config.toml
model = "audio frame classifier"
mlp_ratio = 4
positions = "learned"
Rows from block 2 of a small audio frame classifier, named by matrix and row number. Rows with one number belong to one neuron. Each number is 500 + 25 x the weight over its row's rms, rounded and kept within 0 to 999. All counts start at 0. Numbers have three digits each. After the name is the row's rms in percent of the matrix's.
Before each neuron's rows are labels from the 100 clips, of 14976, where the neuron reaches its largest size: "responds to" is what is common among them. Only what is clearly more common there than usual is listed. The data: short pieces for a synthesised band: melody, chords, bass and drums.
# gate: MLP gate (model.blocks.2.mlp.gate.weight, 1024x256), inputs 172-255
# fc1: MLP up (model.blocks.2.mlp.fc1.weight, 1024x256), inputs 172-255
# fc2: MLP down (model.blocks.2.mlp.fc2.weight, 256x1024, transposed), outputs 172-255

responds to: key: G minor
gate.153 037:485487529451438482509468458470519475486520479517506482499465490505491502476496485535476504467452498503495508505475482464499511508501553516550511524509474475482482518511568518474486511534494483520504533502431514484494496520497480497523495482446506471457
fc1.153 026:487498524449439487513464475499541527515521503514487531540495459501513450484483506473508532497501488510477528495502501490516522504459483517506525531516480457482458514497536513485504520521491489532521531460514475470483481499500474511507527562455522483435
fc2.153 020:487514482529492517494507475459580514522499499448501511521518538483484490523500503431537452489509493437494512507489506485493507511504497492510498448467491537485470471499513492551523521469482535486506480445495524527483491489462523505480465521507493492516

responds to: key: E minor; key: E major
gate.467 128:509493535483462486471473500492486497479525494543458444491505491505545479459500487505447490465483465509487469473464473504516475467482526481506497505506503520477483486440526473530473454477497485494500514512458480524496488499531461510511478445524514461495
fc1.467 105:500528505524487540497496480510535501480464480494538508528545485462475497473483505493539475504514532523511539534519511495486513520497525531515462535456468509515507518518487488483480521507476526505477489501543550462483492521466506485502464550524533504519
fc2.467 091:503523538522485491538494525504526516496546470496520495526460474537476495471505488513488494511487517512509507502541474524560513492520545467508488457518442512532514528508519516504448478512537484478517488544503534536538521506535517500506535529494557533495

responds to: key: D# major; key: D# minor; plucked string-like
gate.319 154:520485531497448520508519496467509531518512474485493474529477486527481514466499479502502500483479519484509553473487537516526450525500534499535485508477490520489494495496572503506512524504513483552481510501466526485469502552507539541518476460510521510487
fc1.319 170:460475511478517469527506495485519546503513464497505574503497487527506504506463479474517502510460496502482509510544502472484499513483473497498513480529469483505442525487475501466539523505464491491533493533530504466474471507521516462513504515527514531469
fc2.319 160:531510494504490543482561473453463509513499545457475506556503499520513485509518521500460510451524475488497498460464500490509469489490529511501523541497532522487527464518548487524496517492523528514492493483450501517541532497498497545497549470530501473548

responds to: key: G minor
gate.403 027:511448501517470488524495489481507508486507481531469469518495515495474498445487503452482486456468505480494503484489492499506455500498509489525490479530500522496519499487544526513504535527491496512483469518424506526484512480504499502494504465486532511533
fc1.403 021:490477505496454517506486485459497485491501500485518437459483475501462546503515481465487480514477507489516527484497439476514488503518523486515517474479494480496561506483481500487486469508513531503469470514429556491528514476494517513512485468414464489499
fc2.403 009:469497489503519478494515514519453511495462501486517533473503508507506508506507498511497499547497516510495514483536489513502484515502420508473491468482498492515462502483449445450480487472500498506504493507554478487460503491509511484449475509497470548518

responds to: key: E minor; key: E major
gate.567 130:501506469505474456494434509536497516489538478502435467516489490462494459467543532518486489468499492466519487479485472478458491487469494500509487447521445475497488468504507472483483466501468511476512491481463448535481475444449484505465500529491559506520
fc1.567 115:488505512482538495460504507481494504498525514475470495521487490543541521513505490473475467505497438542500485507483478513469503449475507511487508518541521486491471509506528510520500528454504480468500496501478471491527516528484485490509514497515472436487
fc2.567 120:489499486507567529463520465467531488511459499503522480489505537484489467505513478516482466482520499467520503526520512507512494493496522515450491542448560538503481517508423568510447490495482526545495486484487545506519497508496516479507459468463479516520

responds to: key: D# major; plucked string-like
gate.475 090:489488557500491491503477503513507545493536485515462492498464488486501455433484484495484482460470480458479514506461489507502453493490516519577490482496493508469497507491560482497506471541494474514487468466431481515497499503494498529490475472502499495501
fc1.475 060:469483544499537500488487511546529526482511486485484473500454482523481480496458470486486476478488496504498509499478461521464480497517546505549467515508447511472518529503553453499528435498541474487486492516456486522526526517517497516528496464505526460510
fc2.475 052:489502480495476540511556532516499540506495509504501508575540511517544498487431464508493528481502481479483469519502506538503482474487503509447505484502493482479494514507537482559506548489484529503522525500506541540484499534475505522516508514503536487486

responds to: key: F# minor; key: F# major
gate.489 025:467508558481533492510484463514522510461540489493481510521485518486485495473493454473498486491436492473491506523472512486523499479478507474562493506528520501461493482496553477470507481508499468509504495482438502487468498518506501511479477496519513514521
fc1.489 017:476484501553488508514505511486482520495475505542501513460529523500546494491492489475492523500520502487510486485494483515518445506496445493506474498524499521506493463527462481504554529498481506449488454487495486481491497449492483501450507531521440559503
fc2.489 012:520531522505523535497480464518533520492505535465483448467487494490490512526458446515498504519478504522497497500471492477462510486484504553518537472529489494485450491518541508493490509553524503499504520514473495506477536475496499502461513498472536513478

responds to: key: F# major
gate.624 135:514488505544509544509514512478538488490512493472509502461475503508447497504502500535531527506525527491524532503500466461492503487520539497530515504485518473510538501523542468470495466534553479507493469487493521492541551508491485545536518484492552507561
fc1.624 138:488493506510496520476527514508477534487482480511504513532542509525535520485489471465534465489496472523475489495488540534506470487488488506501463514489498506481485494514495482549534542451470539524471485479512460424498482472514522532485508502502485509470
fc2.624 138:565518476511471548465493465487497499501488525477483498535522468469512472491495508502547474506510497436523497523489517473541476471492486466482511487460463506482463495487505485537503492454490530465517501477495506518503503516449473530486467504508525473499

responds to: key: F# minor
gate.436 073:487486528493479494504469466503478521484507485537480496498474535485532452487527466476473505501480482454495503473464515513498471499488478495533525476512484507470466462499530534464483523538485452525543481479450448497476478464499511498469464545487476542509
fc1.436 052:535544517490457484523488464460486508504505508519507553473512527492507462506525468479529481480501502468492515487482522501552479510485510472540530503505510530493452470493513520476508521519513468557543526478498492468470471513523486511473455481558507530497
fc2.436 046:486493447505479472493452512495524446474509469510509517490486472516516507500507550532504549472495523501505468481514445469517540513493486498493491483527469466507552520513440478445534496520512489457516491496556497481502489459523451477499491534493559495485

responds to: key: F# minor
gate.225 172:515503481458485493516476461501530477531473501503474513479446493483540514524513460497500536518487499501505499475508518494503501511456504473488554511527515516503441505492554546461533485486505438548507508451478508509494508498516518490491473493496517493513
fc1.225 206:503521487453504474482467479525539455515479518487493521482447496473519485520548486493485545520489467528506467490505477497455496486498530508497541522481520496489451513495557505456489494483478470527487514471479482525488488481505520511511462507476505462536
fc2.225 206:482473489569528508502517494516519515472525469513509484521512548501487526484478512525534537479537522534487494526501486511481482498502510513561420505493440493554572497502499486541517511519494511467524498505505544498513503481492502506474512504532540545513

responds to: key: E minor; key: E major
gate.747 117:493494522531479495472483490493509530471516499497461472527473478472511483467490508506472517492477469455499507510460481469479503470467536529543523488507453504476495502530548478489462485549484503483504459483450469501509514478437502545504525524505525501501
fc1.747 106:488514491457491490524512508494485457530492478505541533441497524537482517523519486483520476520525517536496482476546531508534492522526450478481483505502549485536499503480466530494532518460526471520508528507532530502494482535549491452479502502502452495493
fc2.747 117:473544537449533499515514489504477514492495487490476490497493520475488531501456466517497437500457489447511500515488504512498458475502497479485485490493514468475450541520513486528497501516496487524523508502468510510502485514479522490514474491476490473481

responds to: key: F# major
gate.681 092:512484531499479460473476459473504524462547486516476494531455502518497461476531500510508505482482469457484472509464459520509471466485526455543487487514460497477498487508529465471525487524520468506520477491428514527475464495487470518532456493482521502493
fc1.681 067:480530503513512521528516531512498477483443515478510508470554524474499523540478536515508482546507504518528548517502504469462546473519480512466476483499508454487498503515432525497458512507499530484509534554517483442521516512493546463495530522483466517525
fc2.681 050:486492510476485479526482517508547479519487485471486476507502489491496479488507530467517418501485481539501506477506479472468540479492530497446474485506540500482511499494498581546484535453497499509523531506497479488498447552495559486487538509497554479493

responds to: key: E minor; key: B minor
gate.345 082:508512531499498489487479504472513498472490490519519521485473542510505455499504493532497508482499470483516526513489478485523454459482547487555498464488465506481495502494545501466481471538523482541538483490435499463509483502491539532516464498506508482522
fc1.345 065:496547545502438488493494503499506493494526481508483502503512523474516498503475479481522470513498478483525501515498510504537483475470497488472530467521480492500465506477508542521490552526513488536528492492487488549510482498482512501497480538529472502515
fc2.345 059:516474462470539463521501523540483463541492487501488473494445505472488518454485529530477505556495502501509453474522515523473529516497480449449540490512546511515480512473501520461470504490496462513495498511501521522442488495497504453459492524460496463479

responds to: key: E minor; key: E major
gate.331 113:533550517481490500466483490471487482472532522504476462555509519466510503493517525511483475462490476505504499506437509512498481469534504494516492500487499454456499486510540518538442458483486508515521510497453466526500484489504456534486492469496519497541
fc1.331 108:496507502465521456502451482499523497505505461516467534468477481483478513498480502482537460503435519498479537549509488522445534523488527488522497509528502476475473521512484477465563518495482501478536484490493511471478459538484460483508447519492514473471
fc2.331 106:515524443494495519502542467483484477497506495486491503520509496474509504477487501494497521480528500528462503514485495490475462482517556511527476549479523472511527502517495431542516496457497504489493516486501530497505500508512483543495517510540515440512

responds to: key: F# major
gate.80 040:483484538513493508486463471514517501468564493495456458482482486480494505484500477495516505497497499495479508482455483477491480483478479511517500505486474514499526491482555458483496423570515464511510469506467469489490507464510438522506507469494552517493
fc1.80 031:508554477497483524484514459521490494497503550424477492528547474485483509520511490502486513517523493519496473472456512488522467473506489520483539510491497495482521455503516466508477481533509500522474532498500483504523495434506479540522517500486517531534
fc2.80 031:474498509511492496481443517499516495454503517542487497497512485511522493484486500501490489481469490520485491481501525528584560505471549477469481488517454529458487511493466494507522489473490484469497488508490518483515471518491480502524485548509493486475

responds to: key: F# major
gate.273 075:494511538488496476491496473482496514467514478517483507544481521496468504490497479512506467485455484480477508516481503468511455478497518434547487490522464495460482498502543501478504505505513478489519504503436520495485498516495480514494457490469483498485
fc1.273 047:518481485544478519510506532488502522514471513512534496470518498523486522474509522491545494444546527511527508464513487503515496522489494529494486495486474565549540501490498493534524478489496545504527479476509496464474515519463512502495456461549544497476
fc2.273 051:506471534514514542511432459479554455534524474487510443515471478493473473476510438479505467520521528480506518504503509531521483542504562497512519525463491530506453494477540503550479481503517439523470494498466528534451538507503457528491504475480544468482

responds to: key: F# minor; clarinet-like
gate.111 082:483492528478495512508477488537512496479509505530462464553476515467492482471493479475469451484474484478488513505436497527491479484491516509521485517517494545474504482491541538506494498497502485511476501470423504494484494494485502520497468478475508501510
fc1.111 071:475477514513504474454484501436504473493514491460528502393503503530485502492533499518496512505506483486500559501529505471525514472493510474492488461507520480513489514493494493484461451502504466503543493509506487492525495530476479493490530500506489483525
fc2.111 068:496518484515510527488539469459488511492472516478492479475501544496491525550491470507468502502502474462520480505482518451500473488499499478513508473524526546485485460513530508512503478486525491528484446476444535506537514491494478522530511466508467473505

responds to: key: F# major
gate.313 053:484482545486492482477472467464504496474497480522464471477471508495501516452484476507481473466463463504475492482474493472487487464487507498517495498507529490468496496502545504479479456526518468516492505487424498513477498513498458500496470491499522490517
fc1.313 040:446464425494503491498476503519471467510493480483512512525485506496474531499498527470528552561496531474515538477503523535508501509539467459499489465499471491503500506510428496464503464498500484473564515521515465486468500508487494504457515565439463555489
fc2.313 038:541502526499512471468504493479489500458511513506513495455481499515494525505522495491522463504493497506510492518485485548486499490506543493536483497501538521463513505491528478507501461510489522496532486544515477493507493479536483498544438407512488461513

responds to: key: D# major
gate.570 088:462505520477501504494457497488498472494519491542505465477472505499474501462502501530515499503500507477505509500489477555505470495512525479510457493496491553501537487507521480502495444495534471457534525497475494482488506522535462514504468460494519472522
fc1.570 070:488523510449523501503509492522517514516529532506505505479468526484501501523488475551488470495552500485507510489507481527454492478502500559462485482497479527514495510506534503512509471522520481525561513507479521514494529488539537472495496473484530491527
fc2.570 059:456494489490445490540500488499512515515486470537476504491555503466507472484478494476483499505486501489457516522498507463478481519494511506527498516518481477508450505517496540514505562502464486495446506483497535518463473496483477477457534580532495523492

responds to: key: G minor
gate.122 039:512510521453564501477477485463510490490470495492491481489461522487505492464508474458525488483460477479492491522469514504514483486473529459528517498499530506457472516522573515468507482476506486512509477478440534486480483516462490512489477498494513476496
fc1.122 030:515520499432550496511513485484511510520474543505490512513489528459505500515514448476523493503490514463490494495462496485499493497506487477505547495506539480479438517518566536474473491533491502518515500477470523455488484505466495478492495517467491471494
fc2.122 028:502474439525483471470544497513565499500494475481531469510543538495505520525532510525480549478509491541498491503491492487487513516527529554518467535509509519503544485491487517522523461525490473489494493470526471530469439466524502498437498525543565539510

responds to: key: G minor; vibraphone-like
gate.478 051:485515496470509479497481495494497502472513489489468465511459518474492507475484504495442459488483472488491502498476497448470454455488513472510493483518527508480494504482527538484481480492508490521486480494391493512451504517473472501461508501481525477521
fc1.478 037:524470528489483490487485494475515499494524518524531495515524483482517493481472494523491516516502512494533486535515475523518541483507524529549488539473507501509493514498484476503475506528473524505512483501507540490559471521507535495518455489473479501469
fc2.478 029:487489504494498462459380491526544457514480497487475504500468479493494493485519500503506520513479505493489478523550507514473527522504547472503501483492534499498484538493510481472478467470490492528504478528536482544453499474495452490479470503499519472516